A small segmentation model, trained from scratch: adamw at rate 0.00082, 122500 training examples.
Rows from block 7, named by matrix and row number. Rows with one number belong to one channel. Each number is 50 + 15 x the weight over its row's rms, rounded and kept within 0 to 99. All counts start at 0. After the name is the row's rms in percent of the matrix's.
# convs0: expand pointwise conv (model.blocks.7.convs.0.weight, 512x128x1x1), inputs 0-127
# convs1: depthwise 3x3 conv (model.blocks.7.convs.1.weight, 512x1x3x3), a 3x3 kernel
# convs2: project pointwise conv (model.blocks.7.convs.2.weight, 128x512x1x1, transposed), outputs 0-127
convs0.434 100:22 21 29 50 73 40 68 61 70 47 65 48 23 62 53 78 34 51 61 51 40 23 53 33 48 55 51 57 38 65 68 59 54 44 43 78 32 85 37 61 39 47 56 69 54 45 44 25 40 41 46 44 52 79 41 36 28 71 66 33 65 39 32 47 82 77 41 45 49 58 61 60 44 35 54 56 33 52 62 41 38 45 18 57 52 62 55 63 63 27 30 59 43 29 39 68 58 64 48 60 60 46 49 56 50 33 58 14 51 56 49 30 33 69 51 37 53 41 27 46 83 57 40 35 85 38 45 43
convs1.434 088:58 45 36 46 31 37 40 65 79
convs2.434 104:44 59 58 67 59 53 41 33 37 41 20 50 79 47 59 43 39 65 33 62 49 40 49 38 52 64 41 43 51 45 19 55 32 80 50 99 40 35 31 73 60 54 38 59 52 75 27 31 52 36 66 50 51 75 59 49 29 55 55 59 50 40 65 55 41 39 25 76 45 47 71 53 31 41 27 27 56 90 59 38 47 43 55 63 45 53 48 67 61 57 54 27 48 49 75 65 44 77 34 36 69 60 71 57 49 22 64 61 36 67 39 50 62 61 41 58 59 36 56 40 53 63 62 35 55 77 75 59
convs0.435 103:67 40 52 54 50 47 36 55 46 49 47 60 74 47 49 65 53 68 23 51 36 38 44 58 47 67 35 63 49 69 44 28 45 43 77 46 46 35 52 56 26 44 15 42 37 47 64 57 53 28 38 34 54 45 55 40 66 40 58 41 59 35 65 45 67 47 31 54 55 52 49 45 66 40 58 55 46 70 38 67 70 24 51 52 88 36 64 47 66 23 44 79 38 34 45 61 41 39 44 30 49 35 21 46 11 41 00 51 37 51 44 69 29 44 60 97 54 52 64 52 65 53 40 45 48 81 67 48
convs1.435 096:49 66 48 62 26 63 75 39 60
convs2.435 088:64 36 26 71 56 50 30 56 76 51 29 51 71 56 48 55 51 66 44 44 61 43 42 41 53 75 37 35 79 26 23 34 23 41 50 61 58 60 63 42 08 33 62 33 52 53 38 71 62 54 56 50 40 52 58 58 64 46 43 52 11 48 78 38 25 58 47 46 52 58 45 66 23 63 53 17 25 55 27 47 54 66 46 80 29 62 56 32 56 77 61 42 33 50 16 47 58 71 53 41 52 26 37 74 54 44 44 40 54 36 40 40 59 51 51 64 46 38 36 30 38 31 58 69 69 43 51 48
convs0.436 101:42 40 22 53 40 52 59 44 33 61 53 50 25 61 55 59 52 62 92 37 46 66 54 42 58 30 57 52 42 45 39 51 52 54 59 53 80 67 46 65 54 48 61 42 75 48 29 67 57 32 41 44 49 62 33 22 19 68 59 32 48 59 55 50 64 78 26 32 43 29 61 29 46 62 42 51 56 51 56 13 41 67 40 62 21 36 63 65 41 70 31 56 33 21 26 48 51 66 46 41 62 43 49 59 53 39 66 42 50 32 59 47 39 37 51 00 22 74 48 42 42 58 50 61 50 23 26 58
convs1.436 104:39 34 24 41 39 45 24 41 56
convs2.436 101:69 55 55 45 35 47 34 37 70 57 32 55 61 66 66 45 50 42 54 33 63 13 40 30 68 39 29 58 50 56 37 51 50 53 62 65 29 48 46 25 32 49 72 77 52 67 43 68 44 29 62 41 44 49 39 65 53 23 57 61 55 51 25 63 65 38 32 72 40 86 63 53 44 54 28 40 40 48 40 10 44 53 56 47 27 69 30 50 39 61 37 60 37 66 47 70 35 41 45 53 58 53 48 36 76 62 39 30 40 66 75 64 59 58 49 72 49 24 68 18 29 73 41 57 71 29 65 32
convs0.437 093:61 57 42 64 52 45 49 30 65 39 39 45 77 55 40 41 33 45 61 42 38 68 68 58 51 49 70 57 81 21 33 73 39 50 11 49 23 30 64 56 44 41 57 60 56 70 51 68 53 39 55 70 41 36 76 52 61 30 47 75 43 59 59 35 71 72 45 61 21 37 63 38 51 41 58 62 64 52 29 45 56 32 63 30 31 52 62 67 86 57 46 54 36 76 69 56 58 28 32 69 54 27 60 42 44 66 70 41 59 27 40 51 42 54 56 74 70 59 27 49 19 40 29 28 49 48 42 54
convs1.437 090:48 53 68 55 86 63 52 63 57
convs2.437 092:67 48 51 43 76 41 58 51 68 47 64 49 61 52 76 44 59 56 38 49 69 42 55 68 60 52 53 33 61 58 57 56 39 42 43 40 36 57 63 19 49 85 41 31 48 70 26 38 26 63 61 37 23 64 56 42 42 44 54 55 76 64 53 40 64 43 47 42 42 60 33 60 49 62 34 33 43 41 42 70 37 18 26 50 46 27 93 25 68 44 19 43 75 30 47 50 47 34 84 81 46 60 60 27 46 51 57 36 45 58 60 39 54 35 48 18 41 26 56 57 32 48 40 79 60 44 68 57
convs0.438 102:52 59 42 49 40 63 88 50 41 30 47 50 42 58 38 57 73 47 31 57 56 36 93 35 76 74 27 46 48 51 71 29 38 33 71 62 73 63 37 70 40 37 53 58 44 24 61 42 42 36 36 73 66 63 42 81 53 67 42 44 33 24 55 31 53 38 35 75 63 68 57 35 49 26 58 31 58 49 57 51 71 45 82 39 46 65 40 20 53 54 51 65 61 52 60 58 53 63 65 27 61 45 37 38 66 34 56 29 48 53 42 34 55 49 31 48 79 63 37 62 61 51 43 20 34 63 36 65
convs1.438 102:65 27 53 48 46 29 35 53 74
convs2.438 093:54 25 48 42 09 63 61 47 45 45 70 49 25 33 30 66 51 71 30 45 55 18 59 64 46 36 47 45 39 29 49 58 83 20 51 39 62 50 54 57 29 49 59 58 59 32 28 46 34 66 63 37 63 75 47 37 41 49 60 42 51 78 75 33 43 62 60 57 61 60 53 55 55 46 34 60 33 64 38 45 28 42 41 50 64 42 34 45 54 48 61 34 47 28 65 60 61 44 17 44 37 66 37 40 66 83 48 20 67 76 48 51 63 31 38 11 53 72 70 67 44 64 54 47 51 33 46 66
convs0.439 100:47 37 75 51 65 40 73 38 58 49 40 58 39 34 27 46 60 47 31 55 37 75 57 56 47 53 62 42 38 48 43 33 36 32 43 23 72 63 48 64 56 72 27 20 41 50 54 55 60 35 41 41 48 50 46 34 46 52 57 67 46 59 56 17 28 72 44 47 63 18 43 44 49 58 82 44 38 27 47 44 73 48 13 38 30 37 71 55 69 74 54 44 41 20 41 56 58 31 47 60 62 40 55 51 28 38 60 51 93 54 29 55 40 40 62 41 71 73 61 36 50 90 58 38 37 59 40 41
convs1.439 104:37 49 36 29 20 59 49 64 55
convs2.439 105:53 70 34 49 34 34 69 66 49 55 74 47 52 39 66 26 35 67 47 71 27 75 44 41 64 41 58 23 33 58 54 05 52 74 26 42 83 76 64 60 27 45 51 42 50 23 47 55 54 60 43 42 49 27 46 30 62 71 30 40 56 54 72 47 49 64 48 47 49 79 68 60 52 37 40 46 49 63 78 64 80 56 52 41 68 67 37 74 40 65 60 46 43 37 69 29 46 54 36 62 70 45 34 54 78 77 34 72 41 54 32 40 55 64 39 51 43 44 48 67 60 31 54 55 59 40 59 61
convs0.440 106:31 64 42 37 48 34 58 39 43 55 64 64 53 53 66 63 46 54 57 33 42 55 47 50 25 37 61 68 45 56 41 55 49 65 50 60 84 56 63 79 37 43 63 54 46 40 72 40 40 37 23 38 57 45 81 57 49 61 44 65 43 38 65 48 54 44 41 28 52 74 51 34 48 60 54 19 63 39 44 44 80 49 52 59 08 48 78 72 38 72 64 51 39 17 29 30 53 45 53 43 81 47 51 50 25 52 57 45 38 99 57 48 54 46 52 32 22 18 25 61 36 58 32 53 48 54 45 58
convs1.440 092:80 31 40 34 53 44 34 48 61
convs2.440 112:36 64 41 81 59 41 24 44 44 50 37 19 57 36 25 59 42 26 64 66 46 51 57 32 57 60 43 86 54 22 49 32 45 63 57 57 73 60 62 25 73 52 18 31 54 34 45 52 27 35 52 46 43 63 39 26 35 47 42 48 67 58 62 64 61 36 37 65 27 60 55 42 19 53 28 36 37 44 54 46 30 51 32 48 30 53 71 42 36 60 30 47 36 50 16 72 49 59 62 31 51 45 47 43 45 59 41 61 40 14 63 66 45 51 61 45 56 81 64 33 66 64 38 33 70 61 56 69
convs0.441 100:43 56 36 26 56 40 27 61 52 34 67 58 43 41 38 52 34 50 54 55 35 54 58 29 58 49 71 65 71 67 44 51 84 79 60 57 28 43 52 46 47 38 43 62 24 46 53 35 27 55 61 74 43 53 62 57 61 60 32 43 66 51 32 64 72 49 59 70 42 54 54 48 56 72 58 47 60 62 37 68 52 55 52 47 39 66 83 42 76 44 25 73 46 48 80 48 72 34 42 28 21 60 44 60 00 54 83 51 42 26 44 56 59 56 44 79 49 28 57 51 64 43 52 25 75 46 43 70
convs1.441 088:66 39 39 62 29 55 74 45 34
convs2.441 093:40 44 49 64 34 51 65 75 54 85 71 61 31 25 27 56 33 69 48 62 56 52 45 37 46 14 53 35 79 45 76 32 37 52 64 46 64 47 66 45 33 58 50 59 50 51 68 44 51 66 56 43 60 56 41 46 70 51 30 48 70 55 16 67 61 38 41 40 21 62 69 72 40 63 33 29 32 50 55 41 85 71 43 37 47 49 69 44 48 34 31 47 47 46 33 47 35 32 42 57 47 51 24 47 67 63 24 65 74 42 26 74 39 52 70 42 37 62 49 56 66 52 67 38 40 16 68 52
convs0.442 099:47 53 30 29 59 41 51 40 37 30 38 44 35 41 50 50 60 56 57 71 64 46 63 43 78 61 49 67 54 47 71 68 28 51 46 55 46 60 55 67 55 40 23 47 62 23 14 51 69 42 48 63 25 65 23 75 44 53 77 38 32 41 36 35 14 62 55 73 63 75 57 50 39 54 53 54 49 57 39 52 92 80 64 25 34 26 56 64 63 64 58 84 49 74 48 50 33 41 48 38 35 48 29 34 57 49 57 52 50 29 57 72 55 55 55 67 33 38 17 54 35 55 52 37 56 53 69 44
convs1.442 091:44 52 46 61 35 67 56 79 72
convs2.442 097:86 44 73 63 17 62 52 43 66 57 87 68 61 28 54 33 56 66 20 62 75 51 75 64 32 44 68 51 52 55 61 67 36 80 55 45 29 38 67 57 61 52 33 78 65 31 58 50 40 35 42 39 42 64 32 54 32 50 45 63 39 29 49 36 39 40 61 48 34 55 63 68 33 54 62 46 83 69 43 32 27 34 54 45 27 61 36 26 35 61 49 61 33 58 34 59 50 32 48 71 48 67 38 27 27 75 43 65 45 41 38 58 45 71 28 39 59 53 64 59 52 62 52 32 54 61 43 46
convs0.443 101:57 37 39 34 66 34 38 70 67 34 37 69 61 51 42 50 78 64 74 87 84 38 52 55 65 34 32 74 50 56 59 53 60 44 46 39 26 40 43 50 38 47 28 62 58 47 53 39 58 35 51 38 53 36 46 63 69 48 46 48 63 21 11 46 68 84 62 67 55 47 40 61 55 22 76 64 46 66 49 66 52 55 65 20 69 14 51 44 46 43 35 47 52 50 65 57 41 50 41 34 56 54 32 46 38 63 35 56 39 45 74 69 37 59 76 83 61 37 69 49 36 43 64 43 67 72 57 67
convs1.443 102:60 43 68 50 17 42 68 54 59
convs2.443 080:55 57 53 45 08 48 30 45 58 50 52 66 68 24 66 61 61 45 38 48 92 43 47 33 42 55 50 29 44 40 47 35 52 57 46 56 39 74 55 51 37 55 16 45 45 49 57 65 53 44 79 38 49 43 33 52 76 50 55 45 39 53 33 63 40 47 33 43 36 58 45 64 10 72 50 34 46 54 53 26 61 79 51 49 45 57 56 52 56 46 59 19 25 80 48 64 87 67 45 51 64 44 44 60 47 45 55 59 72 10 06 47 58 45 27 47 75 44 60 61 60 44 40 43 61 49 70 43
convs0.444 096:32 43 39 50 35 52 48 49 76 56 21 42 56 50 46 27 71 42 35 41 67 31 58 65 59 58 36 39 65 24 87 57 50 63 34 57 57 63 59 56 75 42 42 39 65 38 53 56 53 51 54 21 37 54 80 78 99 65 21 22 65 47 43 52 41 18 59 67 70 42 37 65 40 58 61 40 24 38 61 80 62 57 36 49 50 36 47 47 23 52 60 69 72 60 46 62 46 41 65 44 52 75 54 35 54 48 52 42 45 39 46 53 52 58 47 55 43 43 46 53 46 47 84 20 41 37 74 32
convs1.444 142:45 43 56 49 62 52 50 52 92
convs2.444 095:77 40 38 34 31 22 42 56 66 58 81 56 31 75 51 43 53 57 54 32 50 28 62 58 38 49 77 51 53 48 61 60 61 48 65 61 52 59 85 37 25 55 56 57 34 62 47 55 48 82 29 33 46 35 64 55 75 44 62 75 40 45 55 27 38 52 53 32 63 38 64 71 39 67 46 68 67 42 39 34 45 50 36 20 24 31 55 38 61 37 40 69 64 46 47 41 45 25 63 75 37 66 60 25 51 49 29 37 48 48 41 72 49 57 48 44 22 59 81 47 50 60 69 68 38 20 56 29
convs0.445 100:21 57 65 69 54 42 60 65 81 54 46 18 34 63 48 41 28 35 13 18 47 32 48 50 40 45 58 41 53 56 60 62 47 78 69 69 64 74 42 68 64 37 70 62 65 70 65 47 45 62 60 44 50 63 61 43 62 42 35 74 50 62 57 45 28 35 22 33 55 61 28 35 38 61 40 65 63 30 81 52 41 31 30 69 37 45 45 66 58 30 42 61 70 74 67 32 55 61 48 63 45 48 62 52 34 41 73 58 30 58 44 20 40 49 73 48 49 49 49 69 75 55 50 25 38 55 53 53
convs1.445 090:73 53 49 70 82 47 55 55 56
convs2.445 088:86 66 52 38 62 54 44 75 74 71 42 74 66 47 43 45 54 62 20 34 60 37 53 33 29 43 34 53 70 59 38 65 56 45 42 31 19 50 63 39 46 42 25 55 31 46 55 51 59 65 44 60 39 40 71 52 52 57 77 49 52 40 32 41 49 61 88 47 65 72 34 64 74 54 61 40 47 32 55 42 60 55 67 53 15 55 34 69 71 30 46 50 55 55 58 23 84 64 28 59 79 42 34 45 46 54 32 54 40 68 36 21 30 48 84 55 70 43 48 50 47 51 58 69 50 53 62 44
convs0.446 096:39 39 48 47 38 29 82 33 55 54 54 36 11 64 55 42 51 47 55 37 29 53 63 55 33 57 81 08 49 26 64 48 57 53 42 52 65 63 52 70 51 22 75 53 39 51 58 66 45 57 44 36 59 50 44 39 55 60 57 56 44 54 61 59 23 43 37 13 46 39 55 42 32 58 50 42 42 45 56 44 46 48 32 64 29 70 42 74 58 42 44 46 53 41 29 74 48 47 43 72 58 65 88 54 64 38 67 35 48 87 21 59 84 54 61 38 42 51 47 50 60 61 70 50 37 11 58 70
convs1.446 098:59 55 48 55 88 47 61 65 60
convs2.446 098:76 59 25 69 53 36 01 49 62 52 33 57 74 59 55 40 45 58 54 26 62 50 58 46 27 47 59 17 44 20 52 39 49 59 76 42 29 31 64 33 49 43 23 43 41 70 37 54 51 57 28 66 52 41 57 43 50 32 65 54 39 30 49 56 32 50 59 19 74 52 61 67 58 63 59 34 55 34 46 16 58 64 69 66 34 55 59 37 35 41 49 32 46 66 18 48 37 60 46 78 38 42 35 50 63 57 44 36 41 31 45 45 33 59 68 76 60 56 63 51 52 61 60 50 19 36 41 73
convs0.447 101:47 60 47 15 36 33 43 34 55 43 36 70 91 54 64 74 60 65 54 72 62 62 35 65 43 78 48 74 51 69 32 39 43 49 91 51 55 18 34 41 49 67 37 48 25 57 60 58 34 43 49 40 52 37 41 46 70 42 47 25 31 17 42 59 58 59 61 71 50 48 47 37 52 50 71 66 53 65 44 56 80 41 64 43 59 45 44 40 35 59 48 53 33 48 72 65 37 45 20 42 55 50 30 24 51 66 52 43 30 29 73 66 43 37 49 50 62 23 45 57 42 29 60 63 69 72 34 54
convs1.447 100:40 44 26 39 78 43 34 39 50
convs2.447 105:61 58 50 58 41 47 73 71 40 59 56 43 35 58 51 50 08 45 67 68 14 73 67 43 39 59 43 39 66 59 55 35 33 22 50 34 67 51 57 39 50 33 66 43 46 35 57 31 41 39 39 48 25 49 58 24 69 53 66 36 50 71 58 33 42 57 40 67 33 59 45 58 71 42 13 48 41 38 64 69 52 54 39 06 58 46 34 66 52 47 61 66 65 56 52 40 22 57 36 55 24 42 50 44 65 20 41 40 36 87 69 53 62 78 52 49 18 51 48 47 50 44 77 52 55 48 49 34
convs0.448 101:37 65 41 60 66 56 50 31 57 76 55 59 55 76 63 72 37 50 54 65 60 54 29 56 42 52 58 29 44 48 49 71 32 65 46 60 62 56 56 53 46 44 46 37 23 91 53 63 57 93 60 24 48 80 51 42 71 83 37 70 69 52 43 54 50 52 43 35 55 44 54 51 53 52 61 37 28 40 52 28 37 52 19 56 51 29 64 58 37 31 37 64 32 38 32 40 49 28 25 71 46 60 65 42 42 37 66 61 36 67 80 72 35 35 58 31 28 33 36 65 21 52 65 52 39 37 34 52
convs1.448 096:66 41 54 29 15 50 51 49 51
convs2.448 105:52 59 45 62 67 28 48 66 72 59 40 47 57 39 54 62 58 53 35 47 54 66 19 33 63 77 42 63 66 57 68 32 37 19 34 78 45 64 50 62 59 47 39 32 26 64 52 34 41 61 38 46 42 46 72 71 67 48 75 54 19 35 62 35 34 42 66 58 79 72 18 57 59 46 46 83 21 25 78 44 49 22 44 58 43 41 44 39 38 47 53 38 46 69 47 28 45 57 40 61 51 28 30 60 35 25 46 40 51 43 58 32 31 28 63 70 35 41 35 49 59 53 62 46 54 44 40 22
convs0.449 099:77 66 00 53 60 47 54 43 44 44 55 47 45 75 57 52 56 73 57 60 58 80 66 52 64 32 52 34 56 30 46 27 47 64 44 63 37 74 57 60 45 46 52 22 51 55 64 39 25 72 89 35 40 33 38 53 53 76 54 59 50 39 49 35 51 43 50 66 73 29 22 79 57 61 38 48 73 50 16 38 67 56 52 35 37 44 49 59 48 49 71 53 48 29 42 41 36 51 38 57 55 46 32 16 49 46 63 50 59 50 48 48 77 50 50 64 72 56 31 74 58 50 47 30 76 27 37 44
convs1.449 084:69 30 55 79 45 44 33 52 57
convs2.449 105:26 30 41 53 70 41 75 54 72 57 62 48 36 43 65 56 55 34 46 50 85 38 49 78 60 73 40 37 37 60 53 50 34 51 58 51 22 36 71 26 66 89 61 42 35 41 34 44 60 34 73 65 44 54 56 41 57 43 48 31 52 53 77 62 40 62 50 54 28 71 35 55 56 37 38 26 26 54 61 54 30 55 33 47 42 65 64 40 45 30 70 45 54 54 52 49 63 74 57 86 42 66 35 59 73 67 66 26 48 74 20 75 66 29 55 44 50 36 53 77 49 48 33 53 68 50 67 59
convs0.450 097:52 54 44 54 46 53 98 51 60 72 44 51 33 55 35 37 35 44 51 35 34 46 30 52 32 76 49 59 52 24 50 46 29 82 33 62 64 68 44 61 70 24 78 73 42 45 39 87 48 50 48 39 42 59 70 47 49 54 41 45 68 67 66 53 72 33 37 39 31 42 54 57 49 64 83 54 50 64 54 57 47 51 33 63 40 31 79 74 59 63 61 64 44 36 05 31 55 80 36 77 56 57 57 39 49 32 53 49 25 55 50 40 40 52 56 56 19 42 34 47 55 58 66 38 55 46 50 48
convs1.450 106:47 33 46 34 48 33 27 25 48
convs2.450 110:61 72 30 54 57 42 45 48 54 52 47 42 70 41 45 44 19 42 64 31 52 70 68 45 68 57 61 50 50 18 51 67 52 45 65 18 56 27 44 16 53 70 50 20 46 40 50 49 41 60 44 39 24 31 61 29 30 18 49 37 47 20 44 40 48 69 72 31 53 52 51 40 67 59 48 45 81 42 37 66 65 45 64 71 37 31 67 54 59 57 31 64 50 48 14 27 56 52 55 55 35 11 39 62 55 46 41 55 42 39 45 41 54 65 69 35 72 66 43 63 45 49 55 80 53 24 29 58
convs0.451 101:65 70 62 58 41 66 36 55 72 52 49 55 16 69 67 65 70 56 26 37 23 57 34 50 58 55 54 34 52 37 54 33 66 55 49 75 31 51 71 45 25 19 57 70 65 58 77 75 38 61 42 32 36 46 54 63 54 54 82 24 37 73 45 60 61 55 59 51 49 41 44 39 44 46 49 70 57 30 40 51 50 72 63 54 59 76 57 35 99 28 32 48 51 64 59 39 46 51 37 54 45 34 44 69 49 61 77 35 43 56 39 51 42 23 41 28 50 70 71 37 30 58 41 44 26 49 38 61
convs1.451 099:25 46 66 49 26 60 62 59 35
convs2.451 096:53 53 39 27 81 39 71 67 34 64 66 63 32 65 28 57 45 63 60 38 61 65 41 23 32 56 59 55 40 61 64 25 87 49 43 31 88 57 47 63 57 71 43 53 67 37 81 53 58 54 69 58 59 25 40 62 61 67 63 49 90 54 53 52 56 29 56 50 52 63 69 43 54 58 46 49 57 53 74 65 69 43 63 29 80 46 40 56 46 52 34 40 58 50 57 66 43 27 28 69 56 57 46 36 46 71 44 89 46 57 56 63 57 51 36 40 37 50 39 93 66 41 60 53 47 60 37 64
convs0.452 102:54 48 47 33 38 39 60 57 51 42 25 55 73 51 70 34 27 70 55 35 42 74 45 54 50 51 76 61 34 50 47 62 37 39 10 39 43 46 29 49 51 48 50 28 73 79 35 70 52 67 38 57 38 26 48 19 25 40 56 84 58 57 54 44 30 75 49 40 36 70 54 54 42 66 38 55 53 40 42 42 65 41 37 54 42 24 43 43 32 46 60 50 44 70 53 52 39 52 39 77 53 37 47 27 44 76 57 69 69 58 29 39 94 50 54 40 85 59 52 28 63 77 42 68 51 37 44 58
convs1.452 094:73 78 48 62 54 57 45 70 54
convs2.452 104:61 42 11 25 37 43 53 67 47 20 66 57 41 91 48 38 48 61 21 37 47 72 61 45 37 72 49 43 46 59 64 68 42 49 28 64 41 64 64 37 53 55 36 46 54 56 45 34 45 46 55 43 55 28 66 80 59 65 55 56 54 48 36 63 07 44 55 40 74 55 41 30 63 41 63 84 79 45 64 43 70 47 64 55 55 48 61 45 44 42 41 22 74 44 57 21 43 10 44 82 43 47 51 45 53 29 55 71 57 33 42 50 49 55 58 57 28 47 62 62 55 39 40 54 37 40 64 36
convs0.453 096:57 25 83 47 63 50 64 58 61 59 54 33 69 47 51 41 60 52 65 53 71 38 39 45 13 65 42 42 78 61 43 70 59 44 66 66 41 43 57 39 92 59 29 28 41 66 74 34 52 21 53 69 60 47 47 36 61 47 32 11 51 56 51 42 48 27 81 57 50 23 35 57 57 31 47 45 61 75 33 45 41 77 83 48 57 42 38 25 79 50 53 24 45 75 69 43 47 36 58 58 57 55 41 44 57 50 63 52 54 21 33 47 45 60 41 56 47 40 42 46 50 33 29 68 52 48 51 40
convs1.453 077:48 47 48 47 36 36 42 31 84
convs2.453 098:68 65 48 41 54 42 47 50 20 55 31 28 37 72 56 51 48 41 65 46 56 41 56 34 57 95 53 35 56 49 22 58 63 49 58 61 32 41 36 28 54 68 55 33 63 57 37 35 55 52 28 39 62 43 78 62 71 40 73 49 29 32 51 48 60 40 41 55 36 59 44 47 51 47 39 45 35 31 64 68 55 50 46 69 34 29 51 26 52 23 52 37 79 70 50 23 43 57 45 72 53 59 37 60 42 15 86 54 39 44 59 77 63 44 63 85 65 38 38 38 62 66 42 51 44 37 11 39
convs0.454 099:54 80 77 49 50 51 09 48 27 61 45 65 34 54 61 42 54 51 41 43 35 54 73 60 45 21 32 37 31 46 26 29 57 45 53 57 27 42 31 13 51 48 68 46 41 68 50 49 72 69 50 26 39 43 81 34 31 44 62 48 69 61 56 49 46 42 50 18 31 34 52 27 46 35 58 33 55 19 29 48 46 66 56 53 45 71 32 39 47 37 44 63 41 57 56 62 60 33 33 30 47 50 36 57 40 58 22 81 40 58 66 74 61 45 67 37 46 68 53 54 29 51 47 41 24 70 37 58
convs1.454 086:60 48 48 76 24 35 65 42 42
convs2.454 099:45 37 41 61 45 33 17 54 37 52 50 36 53 55 23 72 34 62 65 52 36 45 67 43 49 35 65 66 42 20 40 25 46 31 48 37 72 41 71 38 30 60 64 67 37 43 41 55 46 83 45 45 60 57 52 27 70 44 42 36 39 70 46 53 72 33 49 69 39 32 49 78 07 39 35 66 41 70 51 56 68 61 49 21 34 36 49 62 51 52 45 49 33 35 33 56 57 71 72 44 43 69 32 41 82 67 52 15 50 70 44 39 38 42 55 33 32 71 49 46 28 47 43 41 35 34 38 61
convs0.455 105:41 51 48 45 42 67 70 42 65 47 61 35 36 46 60 73 31 43 38 37 56 56 68 42 56 31 52 56 44 50 45 59 29 33 36 67 57 65 00 46 50 51 60 59 72 80 43 42 51 53 38 52 24 79 60 48 35 60 68 53 70 51 53 73 69 82 55 58 27 44 77 33 34 45 35 58 57 26 68 53 54 38 17 59 37 47 41 62 52 31 47 49 44 58 47 43 45 56 00 64 62 45 79 45 22 74 51 45 62 48 64 45 64 51 65 25 52 49 43 41 53 65 54 38 49 48 32 35
convs1.455 092:49 78 62 62 34 45 48 27 39
convs2.455 100:60 51 30 41 42 48 57 51 61 73 68 48 33 47 41 49 45 32 64 76 72 50 42 45 67 56 28 95 48 41 43 39 72 86 35 37 62 41 69 43 51 77 24 34 32 57 35 53 41 39 57 70 48 38 72 43 53 40 56 49 07 29 36 68 43 43 42 52 30 45 48 55 59 33 87 42 48 43 36 35 23 35 42 67 39 62 53 35 58 46 65 48 41 49 35 34 26 51 61 80 36 51 45 37 35 49 48 36 44 17 56 37 54 38 58 51 26 61 51 79 60 42 38 27 39 55 48 35
convs0.456 102:47 58 46 69 65 66 70 71 49 50 32 65 40 58 70 48 24 46 51 00 39 86 56 56 76 33 60 58 64 57 59 50 26 39 57 67 53 73 63 60 38 47 47 42 32 53 42 54 52 58 28 56 32 55 48 38 37 43 57 24 61 51 65 42 81 61 25 53 61 60 50 50 50 76 46 47 41 51 39 77 56 63 39 81 47 32 44 45 62 44 69 78 39 72 34 16 44 22 40 70 43 59 65 39 67 57 87 42 30 44 57 41 39 47 45 25 50 58 48 49 47 41 38 41 45 45 56 36
convs1.456 092:39 29 53 62 52 72 67 47 28
convs2.456 100:47 35 64 47 66 47 52 62 51 41 43 60 53 42 49 39 54 39 73 59 26 44 33 65 35 20 55 37 51 49 38 42 19 58 54 71 52 40 37 53 41 17 50 59 51 80 30 34 37 50 56 58 69 67 41 51 51 67 63 86 39 57 79 48 60 44 55 63 45 35 30 43 33 31 70 49 30 41 44 40 26 50 32 55 71 59 36 55 52 22 62 32 49 24 52 34 27 42 52 53 57 52 48 36 66 65 46 38 78 66 68 14 75 31 40 38 35 53 48 24 71 62 50 47 42 52 88 23
convs0.457 098:53 77 46 18 29 74 41 57 52 69 45 69 45 49 75 54 43 61 54 62 52 54 76 46 48 38 49 42 16 68 30 33 59 36 28 55 45 33 51 47 34 56 79 47 79 33 37 36 36 48 60 40 39 52 29 60 39 47 61 17 59 54 64 70 35 30 73 45 78 47 31 61 44 43 59 31 37 23 49 65 37 38 28 42 75 50 40 39 30 27 53 31 48 68 48 63 60 69 73 60 66 44 43 67 56 51 29 78 48 68 56 52 49 24 65 33 33 41 68 49 66 63 61 64 35 63 57 35
convs1.457 086:52 60 61 49 14 71 43 51 51
convs2.457 107:72 13 47 57 66 69 53 62 33 56 70 50 63 41 64 55 56 33 53 40 53 13 36 86 51 57 29 55 54 56 66 61 40 61 49 53 19 27 33 48 60 56 56 43 45 55 71 32 56 54 68 64 34 40 52 65 50 31 72 47 54 59 36 43 44 58 29 29 49 47 34 35 68 70 74 18 73 44 62 66 48 21 83 71 44 39 69 41 48 48 59 66 52 41 58 58 64 32 37 72 50 24 49 57 24 54 57 61 52 31 61 44 49 47 67 48 61 58 60 56 55 65 52 40 44 52 98 33
convs0.458 102:69 36 64 60 50 47 58 37 60 57 42 37 43 43 46 62 28 44 51 74 60 49 26 50 31 76 43 53 39 67 56 44 19 33 41 37 21 39 53 49 40 66 42 56 24 52 04 54 38 57 32 74 51 27 61 61 49 34 45 72 36 39 32 67 56 61 34 49 81 57 43 44 47 56 62 73 67 64 74 81 60 40 40 36 21 43 57 52 40 44 63 63 58 46 64 56 63 29 41 68 42 44 39 54 56 35 51 58 47 40 51 55 66 52 33 49 73 45 54 38 13 72 55 92 66 55 81 51
convs1.458 085:33 52 45 41 30 73 43 48 75
convs2.458 092:50 52 53 33 51 57 66 11 36 52 54 81 42 45 35 63 61 67 57 71 59 68 54 82 63 44 63 46 42 70 50 48 41 70 41 65 61 53 25 60 58 50 45 57 59 62 42 29 36 32 52 44 82 73 49 47 74 54 18 58 91 21 42 77 61 66 73 53 61 29 48 56 54 52 54 60 71 20 46 27 58 32 61 43 37 56 71 40 57 48 36 51 39 36 70 68 60 40 60 52 68 46 69 37 24 45 45 55 69 51 52 44 29 54 37 23 46 37 27 51 64 39 50 36 50 57 57 18
convs0.459 100:50 21 37 44 52 74 28 68 68 78 33 72 80 57 46 60 17 74 55 74 70 54 57 52 48 60 22 72 32 58 54 69 40 40 50 48 48 44 44 63 36 67 43 55 45 53 53 33 53 45 53 28 45 37 58 53 56 26 58 73 58 30 44 79 44 50 60 35 84 36 48 45 64 56 65 52 46 43 18 59 68 39 55 42 50 41 59 37 40 79 68 70 44 22 56 43 22 63 63 61 52 37 82 30 65 59 26 54 41 52 75 54 40 35 28 55 38 45 58 61 18 54 58 57 38 54 40 53
convs1.459 085:35 50 55 41 14 62 51 63 59
convs2.459 098:54 20 63 41 34 46 23 46 65 36 61 56 73 53 67 18 56 61 62 21 61 36 47 41 70 67 53 31 37 65 44 52 63 46 35 50 56 49 59 67 42 38 28 54 37 54 18 67 66 38 51 32 63 44 34 51 55 44 47 48 47 34 83 49 44 26 54 72 72 70 46 78 36 44 50 73 69 59 27 21 58 61 43 45 55 80 41 56 84 52 53 45 52 53 47 75 67 71 81 43 57 75 55 47 32 64 52 40 43 22 40 48 52 37 43 54 43 26 40 25 69 58 50 47 52 43 28 68